From a checkpoint of a small multi-label image tagger.
Model: 11.6M parameters, 32-pixel images, moe soft, patch size [2, 2], width 192.
Rows from block 3 of a small multi-label image tagger, named by matrix and row number. Rows with one number within an expert belong to one neuron, the router's apart. Each number is 500 + 50 x the weight over its row's rms, rounded and kept within 0 to 999. All counts start at 0. Numbers have three digits each.
Before each expert's rows are labels from the 100 images, of 14976, where the router gives the expert most weight on average: "strongest on" is what is common among them; "colour at peak" is the nearest of a few named colours to the mean colour under the peak. Only what is clearly more common there than usual is listed. The data: made-up waving flags. In brackets: how many of the 100, against the usual share in percent.
# router: slot weights (model.blocks.3.mlp.router.weight, 32x192, trained with AdamW), inputs 0-95
# up: expert up (model.blocks.3.mlp.up, 32x96x192), inputs 0-95
# down: expert down (model.blocks.3.mlp.down, 32x192x96, transposed), outputs 0-95

# expert 2
strongest on: red (100 vs 22.7); plain field (75 vs 6.6)
colour at peak: red (98 vs 3.3)
router.2:521522483609484535464497497613507601429487556547497461492485540445494458588401435495514560561486486499562502520552462562595502617500496471568444521475543396559425386486518558489494381529458477493473505542485515487485445586570470557498543491461447472595469502545508462477491507469532521582
up.0:503512503528497522471491469548501525541572481530469590534599461515521544505538541503442520427494481480489436487506523471433552468511445534513423541459529564468403349530458521569506484486472477505488479512395623459508560525509474490462624515406588476524612517451569478532448549498526486467
down.0:541509385468525441412571510471489523438572481441547479503518527582509482522470470507449435577560519518563519510424529447491413513509463598534566387529569460524533477485520592586447560511541540537474494539531449494465424510448510495547454502527408476531522427450509526521478539505450523525
up.1:454495591492433516531552393491415511494505437565551485596614502602361475477462551499473468464505475538461509522543573493462494550504463538442496445514544537511411470455469491416519459529481419548505459482569421480479563540511540527429478444415492636548439530546474467578411538452455550464
down.1:558514463508648482397472498512559397535510569553508512455503566461594476606487511497448535472492461537487504478523539393399483461494520536522568522539482596496515519478570474453525536539545529497451500524462517488511557534464492429524680501502355485471445420429504458509409465512548556408
up.2:539475534367629556472494530398559473631595500415493556521454432498533509355512495439457493466551518538557490551528554527487443539518448511439549575468621535531355434541546466532455549528530538539485474549555547605519493550457508430459531510576531591418482402496533518431517530414491492503
down.2:510509548598579434436501475495419511468567498481540518441437622528483500553484540510538534527509534507404496457542381555501473558479510546467512455464404501513514552468495468504411493386518540424513534434512382471509434486436472578514367533462368456521481465493493501535485458515538508559

# expert 10
strongest on: teal (78 vs 23.2); green (77 vs 22.5); plain field (47 vs 6.6)
colour at peak: green (76 vs 7.8)
router.10:428497475482449464579569507408538478427586478411453465544434396522535488429532540476525498482568549425529551511419560441471473298494475540538610399432517501458507507467486559431557475503483544477538546475535453415539496480480453501455455464518505541480454516486608535449448401456470517512
up.32:513595488512460438493422479426539531517489532479477480494421448556564592470538539528470466457537444494512444547526425459492552426520548505564587563498574439537441434412487492538522475561488410430437504490450439481467586478545488378516479500599601596552546449466539443583520540458522532601
down.32:518460487511510500456465491551419493475495527513557470474629602482505378525469563477540514540469493534605488477578519529464506643487433537464613529480417624492537521492465462484526528438467481473559480497450531435418494499442492462492532438480433425508654454469543452507583521544478567477
up.33:450479435471539485470491518495580408526518471506490597463448567551569553513592486548515447542512475428527643613527496472404566509554486461515377552433397395538586466459472465568510466445480464563498446522457562555491489537496504305503491503490465577537517502508547524541519419547494534577
down.33:475524497538483463474531516409401476464510556550523497533508509491514486584489534502470489512424517401447496474413478508545454413516501558506563496500474580501496434493543485517526524432446503402516529465534541516489565537506507535462544514471501588529473447530465583496487578566520515496
up.34:449452505536455565470648453575534478498451413550487421481573510458487560564434496523511558543541391515528566412481544461449484545587381511513455539497479557483546385470583556564508503456476605478433545508509536452513537551463525522452535521467451401464480554531513545463426486513561468484
down.34:451491559494490433549478508557587512473544551467491539517480508457497523467529490486503490455595495447394513506437529509629497371517578570517511505513501467516540598496560584519551457507505507502482539440490580481530384543489475484468521527555511545497501482387592471444587518529510448586

# expert 17
strongest on: orange (100 vs 22.7); grey (48 vs 23.2)
colour at peak: orange (50 vs 3.7)
router.17:397458533562579547407448487583475546422473468545524417559535532450558497513378583489416493472495480560418489476510459562437533560519413585574504473508466512520528536575540492490471497495561444550526472532488567424520491519514530475477543470487459497408596533512642467425574548523478488473
up.0:605437495428467476456498521521553440447439433443454508482535533547518471485490518494474483599453446546497582551465566518447412519466549574489485457486525500468525451467472442430458491533462485521533555426442520610486493541477480459436486505480537539463510467414412633478465454552444490437
down.0:458489551496472545483496482586570517394577517533485506491537453512417469493517496484453507415429553521472504505491586481442645549478411389459657436515518434469496455500491595514494574499472522470510508483538433404416511471506523502513423523491441507483552580535586536456494454474561585482
up.1:470541407478465480505494584474382439436543443462497507392531474547604516512542400521485500580555512571557428495470514502503354428477498578566548489478603518558452494455585489482483503516504412558486481449449453511479537530417499405526459524541550567490460489468482477502462445498436507464
down.1:455542480512497461556498528560504531553514523388501510521345455515541566454509434506461526494438510471485495510561559509525445559502595458529418577457534557548483506509501447510480482506434551501517499629563456526488472511458524594554559515448532545475506458445475426500492555493557493518
up.2:500477548660512516572435501508524481555559532515511531459510549492448525584486538516454449426516515480507440434476545528460528445496517482445465524502554641549575501548522580478507457440486477606535596641485461500613512459500529497495565448505496558529547496441532616478536429443469452588
down.2:500521524479438461536520468377472484519449470483530488445553543543435528514513475494483455550460544501511506498501520570574504506503412442516559433492434451533516485510525506513465538470520498431572480606523544423532433504558484500559506440512497482524500532557544440549533479477447489436

# expert 14
strongest on: grey (100 vs 23.2); plain field (74 vs 6.6)
colour at peak: grey (98 vs 28.2)
router.14:379423492448468452431578521419440495494549420433556523521428464518580493461516564422531477536468458481522463513431522489481469458496500532578601493450495561551566584526440568419458475428528459495504567486517427537518502527445524553602554471462468387459493521489495484514486501491433490468
up.16:454663402543488429451558539480446460536525486484520528495420549496559527485509516477539452494442527477476546549380592441481533540474615487480490437516446439463512465599506555485475436510541551498451534478507610502518492581477491413533605539474552410526526550384439595487528579547442517433
down.16:589449559523536535490450472581546495495475488555489507536519483524512439570482509507571505534505503411436487498551384517520506597512439476513435561473406584467516495510493522517514594486480488512496554484483483498548519493435505549400462492501542480551538516612563536517481457517668519505
up.17:563538500537518454405497426525406526576544528462509476454457496489507552579473527384487487500551491526550457518561479558492503554527472461402539420457487454523429483616484490517547517552561406543472457490433664376389522485563476404405335498511533377534507434471444461547534549522466371489
down.17:496517507456429492495468506502439387467522542482489484436391557543534428454522554507487509510507491478489488457490546508461481612499476445492584498573533483468536492495528399445473499463425586465536489556583434588542554491508517558563547528499640525352459541516501552428471458498427564494
up.18:496534509558459505552513486496541525424515591515450527477403495503610564485505533521550452480625441518518444447364520417464539514490488507507451518449533487438553457433598551475484479460454467470463561439371526541438459447500399473505503405467489526481521477414603380495519472470488445543
down.18:494493517512449540514466492501632563398487474409517494477461435407530392608476468488438402426461537564541515476504519556446458576500466509516546482523502420538487437491450507574434467452452519445503443494518560468566461472485524557533452465491392462559524522531483590587474390508394478435

# expert 29
strongest on: blue (100 vs 22.3); plain field (73 vs 6.6)
colour at peak: blue (100 vs 4)
router.29:476508520454575422466502511448562484563566482508535448435404499556516427481491529503498405429459556446627549570629524466500492615485536532485484496454562436478493472385504479476542460430440518539553468472453428524536473565577492544538451453468475533532448468533456513593581501399419435522
up.3:535521502512493458513446556543496414500468600581492475525523580513351498619486493497517441455616451492530443473534468462512505496461454570440458466571464551524503478486508497426490500473451561530488509470538515606528481479402507498429460572500431562487436561451452410503495431537529509527
down.3:427397505554480489527553516463484504484584388522455492489591530470645523348499514490449537430434473513560509491430419473527556465485478469453513571512484461492490537520462507526548464520468501510490541506471472479458564507495503536441475411545501464467593487502540444567550530529416571547
up.4:502455466531467462531456606552559524470443500515495484512499554594569546534485607495514464487485457365510500477469463478500470437497586579525423463484487379464528484467509482546447460510469422437496572531521481479446547553547396584437558486472523576523494541569572449458512579561517429504
down.4:534556479502523490499535509436561442555536534513493503585444442412445432568484460518447508544592493479618511528491508483581449402520418402489441465501538606501527554487494542495531462448476529450427561473505527461393541501535557473585497456531332536452492520475579422515436422480476463541
up.5:407453345478556425488550579414500476490549474429537443534459530562604510569500592440473448548508459453442571534500556457413522406516528579493594469537462444491484572545554496494503514514487608535510585559529434493568538487528487472456509529507458406545518517401525467561488467521408414492
down.5:539528586554448518430508490530539486520515486585499485534548401516440495510521504495436495471331499613451505465501508569539533586490508462516448434530497563484498450487529468512524427461551440447517479513536488578459561528487475430452420509483460610488461400626489613394476516495563524476

# expert 16
strongest on: pink (100 vs 22.1); plain field (69 vs 6.6)
colour at peak: pink (99 vs 11.1)
router.16:464474495569515538491514496611549584549499483532545452553616439466434461481493480456428571527481485549548498579580527528453466656520424448556449495518563549578431501500495535510476475508492445572532455461513520485574526555586483501459498525425471493449487519510464426519467488440510461490
up.0:528513506543440501518491479596594479500501606548585504544442536522424478591593549434516534407559491509449497447585492421571541563487540414526485511549548506493432373444442509454495508523463603553497425558560463436365485454514561437524580515538489528533494524576489526514457482541491450536
down.0:504533487517483561436478510496380535496481400489503487442590491566447453438498512466540474510506490423355516534447542532447499520504491563464476531430498427499534529512490639460470549485502454557482468487466457510562521513459497438549404466544581489551497457483480495514511542486498505495
up.1:544549551461410474449511448504570537495491563498472585468517485501416488443455514612476552533507584468549490574443465439495462417449565501558527378468459413485502428414485481525463478508556584480549518546529485430408550530542472524478541520496469572453476476511426603521543457427504519512
down.1:567448499475540418556507510483467529514530368526522494592563565472429560554510458469502476459498522517566491498540581401541590615486483498460592517536487372520489549493401582470565458524485539514476498528453610547486370518491497563557401486514521464409605480407472447564470528490455500469
up.2:427460494581569492455467486576467580502523455485537434512465524507534538536450540528528478458548489518476516564543532539434564539563525548377532460465417541471547466546525522530518512575444443580559531442528610524431480436512467461459620537499524497433497490549510445441492498560549557525
down.2:460483484479380469515453484449505476406488416547526526511538505558458537470503499521557607477401511512498491473428536406442473522486506522521540497468547429470519496500443415448455403590528426434510477442582484522529437505503538602479507528488555549380524543445596489533544494519474501598

# expert 27
strongest on: yellow (100 vs 22.2); blue (46 vs 22.3)
colour at peak: grey (65 vs 28.2)
router.27:448502525583530535402409428541451519377523467552508371500521545476578569545439579507472441427514421517406488480479480540468537450533436524547534445541518515486533506562501466505488508498605457537560515506509564452550466433524513468481507498565487521434581542504575488428570495563474509474
up.0:562470441454503560580521573498474568458525646488478568518515528461437492584519440537496492446457478496494506477513538471453517582471498418506451406529389509544479511498475439501545579484517433597486517498434473490527532535527445601500516484451484524550472562511450384447387510464438560480
down.0:498575499484528532601487523391396481524526424541522496467529477442493476471498483520444532527463551495558509527568385581483531477501506541513572498550532528509512502515497538495417547485514584493514511525437550435471487527552497526457511497487528537471441430594507431536420470426591578579
up.1:450413430510439542563473458477497497553480487591481511507634521541507524608466592569471537453510539513564491526581480476469427464472429416517527558497605440507427527482535534505485453398430458464562563486443480515564427539460526480397409478566408525471482507528500517500570468430556537516
down.1:555538457501559437458496480383443472485558512500505497525478549482550473531521483488549454499506514587578505505457537562535487527510594544480618497480417561459492527492500445523473470497423388479536500477517457490368584492497526474494561470488555508445517493483432478433549478495411502512
up.2:405489533490552448559467487558522349484553465544507453526379463487661521466473490489511511488497523409497423365514473515455461566484515599489507466476511479520498511468481495559482544468482492497510588436435435582463505494497509473483512479504441486512541487513540519558508474533495467520
down.2:504497513500477522421512530469439573567459501500506511502500516437437474394483524496444486548418517532552507473486403413675494531502372434509536449463513507510500441512487569538447472545479506531528515494384532505472595513518504583443515501497497527457453488550548538504487454520531409477

# expert 11
strongest on: yellow (84 vs 22.2); orange (73 vs 22.7); plain field (44 vs 6.6)
colour at peak: yellow (62 vs 2.7); orange (37 vs 3.7)
router.11:462511469581550565439458399610417530426488469504541412505600498476496528492447561458564533500591427532406462449465501517433502436549454475588553448493473468569479446601476508537439453609586514508578530515525528430443552462498487502449550494532465471477567455559553472413484424522520517485
up.0:544488516524425475479529536452481447511496616473547573518225459495563483472539454498477567577494511383530472544485477499535494550509504581467404475456424428480530494442539519428498557508491470476409429579517547538458468539547542574493444470519523388508488496506402523553552489448448468458
down.0:529570516536406533433489509387579508538481539500489499543332523542652469473514531480466557441519503582539514497507403537492485455518443530519595508493479413535515540495496555520567515515504559447509504484455540451558444509504515542510435434505278474521477507524411441469454487505548469423
up.1:509473489515541499472441450563514512512425575542526590454553473446505500398570528551495453523455453536464535516456533500567534492457617494602577443500525492508447491458477454524521529516441442400442449531556425507435555475463479517472404515556495416474530434495448528480421537551413518473
down.1:487486541519431499495523504377478533458472457525498495554473561503477493558514428519451583509556530472495512488501436482500463539510429391558401539497507419472512559469499556575521397475523494520527475471443453491554496532523500390572409528453551481399528556650499497559508388517368585480
up.2:431458439472549507429542500483393465536506560545490406581490499499467526506594499476490541530436537431472466512528491497501587583515560515440625590594440466550519528545527478399506610508571457544547466556487423489454475555506506459489430493438586547516483522531499506544520536553553567473
down.2:625509542566523448583476465377500517492516523417504508475504550504502465523515485484523503563582534529481501470537543533377466522497551614491476522522560385495517480500478626488521490485545524480541464520557601440417544440540506424522521497436469429497534489493437536470505482481528490455